Weights of a small CTC audio transcriber.
Data: 39062 training examples, 22.6 epochs.
Rows from block 9 of a small CTC audio transcriber, named by matrix and row number. Rows with one number belong to one channel. Each number is 50 + 15 x the weight over its row's rms, rounded and kept within 0 to 99. All counts start at 0.
After each channel's rows are labels from the 100 clips, of 14976, where the channel reaches its largest size: "responds to" is what is common among them. Only what is clearly more common there than usual is listed. The data: phrases spoken by 400 fixed synthetic voices. In brackets: how many of the 100, against the usual share in percent.
# filt: filter width-5 conv, dilation 16 (model.blocks.9.filt.weight, 128x128x5, each kernel summed), inputs 64-127
# gate: gate width-5 conv, dilation 16 (model.blocks.9.gate.weight, 128x128x5, each kernel summed), inputs 64-127
# out: residual pointwise conv (model.blocks.9.out.weight, 128x128x1, transposed), outputs 64-127

filt.40:36 66 50 50 38 31 49 40 74 30 68 42 76 46 38 57 72 36 42 38 41 62 46 71 55 41 36 41 48 44 60 72 25 47 35 73 61 49 24 52 56 59 30 26 45 41 39 48 42 23 55 46 44 44 17 57 38 40 35 58 88 32 45 51
gate.40:60 59 83 33 19 70 28 56 50 52 50 34 52 47 40 48 40 44 62 36 41 61 54 56 76 49 50 46 29 77 16 79 51 25 53 53 49 58 56 54 56 27 23 50 55 60 56 58 50 68 40 70 42 27 46 67 43 41 72 60 70 69 49 63
out.40:38 47 33 51 48 49 45 69 32 48 45 60 19 46 60 49 30 51 63 39 35 45 26 48 84 25 76 23 18 44 40 58 42 35 40 58 60 50 49 42 72 39 43 64 31 44 39 46 33 54 50 49 61 53 60 48 39 68 62 45 48 59 39 58
responds to: slow speaker (57 vs 20.8)

filt.123:30 21 57 48 41 45 38 60 68 32 60 37 58 37 50 63 35 60 74 41 28 49 48 83 52 90 38 38 44 48 31 41 72 20 25 47 45 56 37 29 70 97 54 44 51 62 32 54 53 67 39 47 35 43 28 55 26 61 46 31 59 70 51 60
gate.123:56 58 64 24 57 50 45 59 29 68 57 29 83 40 54 47 45 62 38 52 65 51 51 72 42 26 41 75 43 57 49 43 51 22 66 35 62 43 34 44 25 42 39 26 71 51 55 68 53 54 36 40 57 31 41 38 32 58 68 73 51 68 72 50
out.123:35 29 46 40 70 44 64 64 25 66 32 72 46 37 53 39 51 44 38 48 43 30 71 15 72 55 57 24 61 67 63 63 39 64 15 47 56 52 41 30 58 60 27 42 37 74 32 43 36 30 61 42 60 43 41 47 65 54 28 34 74 31 46 53
responds to: /θ/ (27 vs 9.1)

filt.46:39 85 53 46 59 28 61 57 48 89 35 49 61 63 46 65 42 80 61 44 46 52 21 24 52 38 45 31 51 45 51 53 36 48 57 56 51 63 33 75 44 35 66 67 76 70 77 44 36 43 65 58 49 51 37 36 41 59 42 45 66 59 51 51
gate.46:43 62 72 32 56 57 38 51 38 57 52 55 77 53 77 48 25 52 44 40 57 53 42 41 63 70 56 62 48 84 23 26 46 51 48 37 52 63 50 50 43 46 45 52 86 38 37 28 60 48 73 52 41 75 48 35 38 66 36 62 49 51 46 28
out.46:47 48 48 37 29 47 60 44 68 74 72 34 57 51 68 78 53 60 28 59 67 30 54 28 62 51 42 47 73 33 51 57 73 69 41 54 53 75 46 48 64 75 05 35 61 35 54 44 33 36 42 50 52 48 67 29 58 30 72 63 41 48 75 24
responds to: /aɪ/ (73 vs 29.4)

filt.102:48 57 38 40 68 32 55 46 56 36 54 49 40 53 69 41 46 35 28 42 50 38 59 44 52 53 59 44 51 40 23 39 04 85 46 48 37 40 44 60 38 43 88 72 73 72 57 34 62 27 59 47 52 38 56 55 45 54 18 43 41 65 41 76
gate.102:17 63 47 41 59 35 47 74 56 25 48 65 32 38 36 53 39 33 46 75 62 73 39 65 33 42 51 64 57 48 20 30 35 66 46 75 48 75 61 56 50 32 37 38 52 55 47 60 64 52 33 63 46 54 53 57 51 45 26 55 49 48 47 68
out.102:38 54 42 53 35 55 29 52 23 61 37 75 53 60 56 30 57 57 62 61 29 50 30 61 42 54 21 67 34 67 42 32 78 25 55 71 45 40 65 37 44 43 52 47 60 50 55 54 64 69 69 42 64 16 49 55 40 58 26 68 53 39 17 40
responds to: fast speaker (48 vs 22.5)

filt.2:51 26 32 54 51 40 62 64 43 50 52 63 67 66 64 59 68 50 57 45 36 62 34 57 75 55 46 33 48 58 65 75 39 58 54 30 48 69 35 59 60 50 52 50 50 84 38 40 15 52 47 37 49 35 56 65 64 60 31 53 45 83 53 80
gate.2:29 43 83 27 65 54 50 50 29 73 29 44 54 44 49 57 72 72 44 33 41 73 45 36 66 60 60 50 58 63 74 62 61 25 40 42 47 33 59 67 54 51 20 50 46 61 52 64 40 60 31 51 49 45 71 31 46 50 57 39 66 62 47 47
out.2:26 36 43 27 65 38 32 65 48 72 45 54 29 45 54 45 49 42 65 53 43 67 56 43 48 55 44 58 72 53 66 53 55 45 56 65 24 33 70 51 71 35 25 33 39 66 49 26 47 28 75 47 38 46 73 41 53 49 53 39 41 20 64 63
responds to: slow speaker (65 vs 20.8)

filt.116:11 68 59 43 51 40 53 50 89 44 59 54 46 55 24 54 20 49 48 68 68 28 50 77 39 78 62 33 29 57 29 75 32 49 40 26 71 30 28 53 51 73 36 16 78 46 60 62 51 49 61 45 76 29 41 49 42 56 61 80 53 60 54 36
gate.116:33 26 52 17 33 59 39 45 49 59 35 52 67 46 57 24 58 45 32 57 47 46 24 47 48 20 58 33 47 65 29 42 77 30 53 56 45 24 71 58 48 50 44 43 58 75 69 49 51 69 46 66 37 49 62 48 27 53 48 48 58 33 72 38
out.116:49 64 55 57 55 51 64 40 56 35 47 34 57 58 51 61 22 60 52 54 84 32 46 70 66 31 45 30 52 60 57 63 61 61 48 61 26 72 33 54 58 25 63 66 36 68 60 78 22 55 72 61 76 46 45 60 69 46 61 54 47 62 43 52
responds to: slow speaker (62 vs 20.8); /ɔ/ (57 vs 27.7)

filt.124:45 53 39 60 35 47 42 55 27 22 99 49 29 51 72 43 57 29 48 58 52 71 58 60 30 44 43 36 49 64 71 52 75 69 69 47 31 54 45 47 48 54 14 63 36 43 48 34 50 53 20 58 44 42 48 56 58 35 67 27 34 55 34 34
gate.124:26 63 65 47 47 58 53 46 26 43 54 46 57 52 53 21 41 48 41 34 47 31 41 67 42 30 50 36 61 59 34 22 55 30 51 65 33 42 65 85 65 47 31 83 69 45 61 37 63 54 51 60 81 73 70 37 53 48 63 61 51 42 88 62
out.124:80 29 50 36 54 61 56 64 50 38 27 21 30 44 49 41 45 68 42 33 49 71 51 58 42 25 68 60 45 58 55 42 42 42 58 57 36 66 47 31 22 58 59 68 72 43 19 28 72 60 69 57 55 62 61 81 59 48 68 32 70 54 53 34
responds to: /b/ (65 vs 36.7)

filt.80:31 35 24 89 37 52 51 55 59 20 45 51 56 50 60 60 46 41 55 57 38 47 61 55 76 72 40 35 40 49 57 49 45 53 41 50 69 62 34 42 43 48 65 57 38 82 37 62 15 64 62 45 57 83 38 38 73 56 45 39 57 45 13 49
gate.80:16 71 81 33 53 66 29 51 28 43 41 53 29 51 65 36 47 42 63 45 68 63 40 68 57 38 56 80 16 81 46 46 50 52 47 56 66 40 43 67 49 40 62 64 48 57 70 51 65 58 54 55 54 60 69 34 31 26 43 50 63 46 49 57
out.80:69 57 24 51 53 39 56 24 37 32 19 26 51 62 28 80 84 48 41 53 24 37 37 42 64 61 55 59 50 46 74 66 40 72 82 53 55 62 43 28 71 41 50 33 65 32 73 32 64 56 29 58 42 53 58 46 66 49 64 42 46 26 28 47
responds to: slow speaker (48 vs 20.8)

filt.54:56 61 47 48 40 51 32 51 70 37 57 44 67 46 57 41 37 55 50 59 69 32 72 57 64 49 30 60 45 50 37 43 51 62 70 16 95 55 33 17 42 50 70 48 44 39 39 50 42 40 62 38 54 54 33 63 56 44 31 38 46 47 74 77
gate.54:46 68 55 25 35 36 77 47 53 62 49 50 63 51 46 26 68 52 44 55 24 60 61 38 51 49 63 18 54 68 16 52 21 56 16 56 61 73 79 54 58 39 43 42 66 43 43 49 58 44 43 50 41 30 62 38 63 29 28 47 46 40 54 88
out.54:68 55 58 45 62 60 49 49 44 30 61 53 28 61 63 46 61 31 42 52 56 58 58 67 53 20 47 48 36 43 28 50 60 52 38 62 37 75 36 43 27 49 87 75 51 34 50 36 23 38 46 63 58 45 66 58 69 47 33 47 74 66 62 29
responds to: fast speaker (67 vs 22.5)

filt.76:64 59 56 50 34 49 40 43 60 75 32 56 41 52 35 51 23 46 59 46 42 46 44 21 55 55 72 00 59 31 36 43 25 79 41 69 59 59 55 53 68 54 28 36 37 30 37 76 62 45 40 39 41 66 61 41 47 53 33 40 34 41 43 39
gate.76:62 58 47 51 40 47 36 46 50 56 62 61 39 49 17 45 51 35 44 47 60 71 60 37 39 41 72 70 57 91 25 67 46 63 94 63 88 51 63 85 55 11 34 15 48 27 45 53 54 50 08 48 76 55 57 50 43 46 49 48 58 25 43 79
out.76:49 25 42 49 18 53 51 30 46 36 48 51 22 45 59 34 64 37 62 25 56 23 71 80 49 62 55 49 56 57 11 58 47 47 64 40 63 73 46 43 48 55 70 47 47 59 64 55 82 49 55 49 48 48 46 40 63 32 67 42 44 31 45 51
responds to: fast speaker (46 vs 22.5)

filt.37:72 45 65 39 48 47 36 34 36 57 33 30 43 63 36 54 73 35 53 57 78 61 53 66 65 87 45 52 25 36 64 50 50 35 44 24 45 34 43 26 59 26 65 30 57 73 47 48 44 44 44 76 53 46 50 70 35 52 49 37 38 38 56 45
gate.37:27 66 57 44 73 38 44 42 41 78 39 76 58 41 18 50 39 55 44 44 51 61 40 66 62 22 74 66 61 29 58 54 70 30 76 72 61 59 54 68 39 52 15 60 66 48 59 28 63 58 32 59 32 49 53 61 45 54 51 65 49 51 65 30
out.37:61 59 48 65 56 61 50 77 54 53 68 41 56 40 50 60 61 52 61 23 62 37 26 59 47 46 59 22 34 70 57 48 45 46 49 61 43 50 75 17 55 42 57 69 24 43 66 34 33 52 54 47 28 71 67 55 60 79 50 68 47 35 61 44
responds to: slow speaker (51 vs 20.8)

filt.96:71 55 64 38 72 55 59 23 35 53 52 40 52 38 67 46 47 53 55 29 36 47 23 54 67 54 41 32 35 44 43 51 71 39 47 67 49 40 68 35 62 39 52 28 34 32 27 54 49 39 38 51 49 39 65 12 47 43 57 53 47 23 52 38
gate.96:49 40 53 47 64 40 57 63 54 46 44 50 72 34 47 60 34 56 31 51 41 62 64 49 65 43 52 47 59 35 19 39 32 75 63 70 55 55 57 54 56 40 17 34 37 50 78 59 59 79 66 37 50 68 53 39 19 54 65 70 43 49 63 45
out.96:50 55 55 29 43 73 40 58 45 13 35 56 66 50 67 54 39 67 55 26 54 82 54 63 62 70 78 44 52 58 55 35 19 66 59 42 38 48 44 64 59 45 35 16 74 30 54 68 81 63 68 12 51 40 33 57 21 50 70 74 33 35 81 37
responds to: fast speaker (50 vs 22.5)

filt.10:64 31 76 67 66 61 42 47 48 28 56 57 44 33 49 39 32 35 33 45 61 50 64 39 46 65 31 73 46 55 74 28 60 50 31 69 52 46 35 41 44 64 71 83 29 61 51 25 48 62 65 56 67 61 56 60 54 53 36 45 50 39 83 50
gate.10:55 59 82 51 55 60 46 52 43 29 64 36 49 56 43 48 36 41 55 56 63 65 66 45 34 26 51 49 36 75 26 49 82 32 40 57 69 40 51 48 69 39 08 78 27 67 47 45 53 44 34 44 57 33 26 42 43 25 58 58 46 70 71 43
out.10:49 34 39 53 38 32 33 54 38 24 59 65 66 48 54 79 31 44 62 39 28 69 44 31 34 63 48 35 67 40 58 39 52 59 57 34 49 40 35 74 62 33 36 51 40 71 61 55 67 57 41 67 70 37 64 44 58 52 46 59 44 57 77 32
responds to: fast speaker (55 vs 22.5)

filt.101:57 42 49 25 14 32 49 59 49 22 61 37 43 41 47 48 63 46 58 63 59 57 56 74 26 76 50 22 63 49 66 23 63 67 56 42 59 47 52 66 49 32 60 55 23 53 53 49 50 60 56 56 50 49 47 85 29 39 81 53 24 34 47 47
gate.101:43 62 66 42 15 61 35 69 44 47 38 64 55 49 32 34 36 43 52 31 25 60 31 44 51 64 50 43 66 79 36 35 63 30 54 41 61 39 61 49 40 29 30 57 48 59 35 40 48 73 43 43 88 57 78 45 34 44 33 70 64 15 57 81
out.101:53 45 49 60 69 48 38 41 31 37 51 56 44 23 36 48 68 51 48 46 44 31 32 56 57 40 35 67 71 60 51 73 56 61 19 60 46 19 49 64 68 79 31 47 53 40 27 85 54 46 31 37 51 56 69 40 54 46 43 27 47 64 85 49
responds to: slow speaker (45 vs 20.8)

filt.23:66 26 65 68 40 59 52 15 66 27 43 57 53 45 69 32 58 55 12 37 51 62 64 59 42 69 46 38 60 63 35 42 39 86 75 38 61 48 52 39 22 40 48 81 57 61 42 42 59 27 74 52 76 75 46 41 62 71 23 52 78 44 48 70
gate.23:80 79 48 59 47 51 32 76 36 50 62 62 72 51 43 51 51 54 26 46 49 66 29 77 34 39 84 48 67 32 57 34 51 45 56 77 52 51 47 79 41 25 50 40 22 38 69 39 59 48 38 56 59 40 59 38 46 47 75 72 50 43 59 54
out.23:45 45 66 68 54 49 54 27 29 24 64 57 85 58 36 44 42 55 67 75 54 30 54 40 48 68 67 49 64 56 37 50 40 38 87 51 50 28 27 40 42 25 31 37 29 34 46 73 58 29 28 70 79 46 61 70 52 57 80 46 44 48 58 40
responds to: /ɑ/ (85 vs 32.2)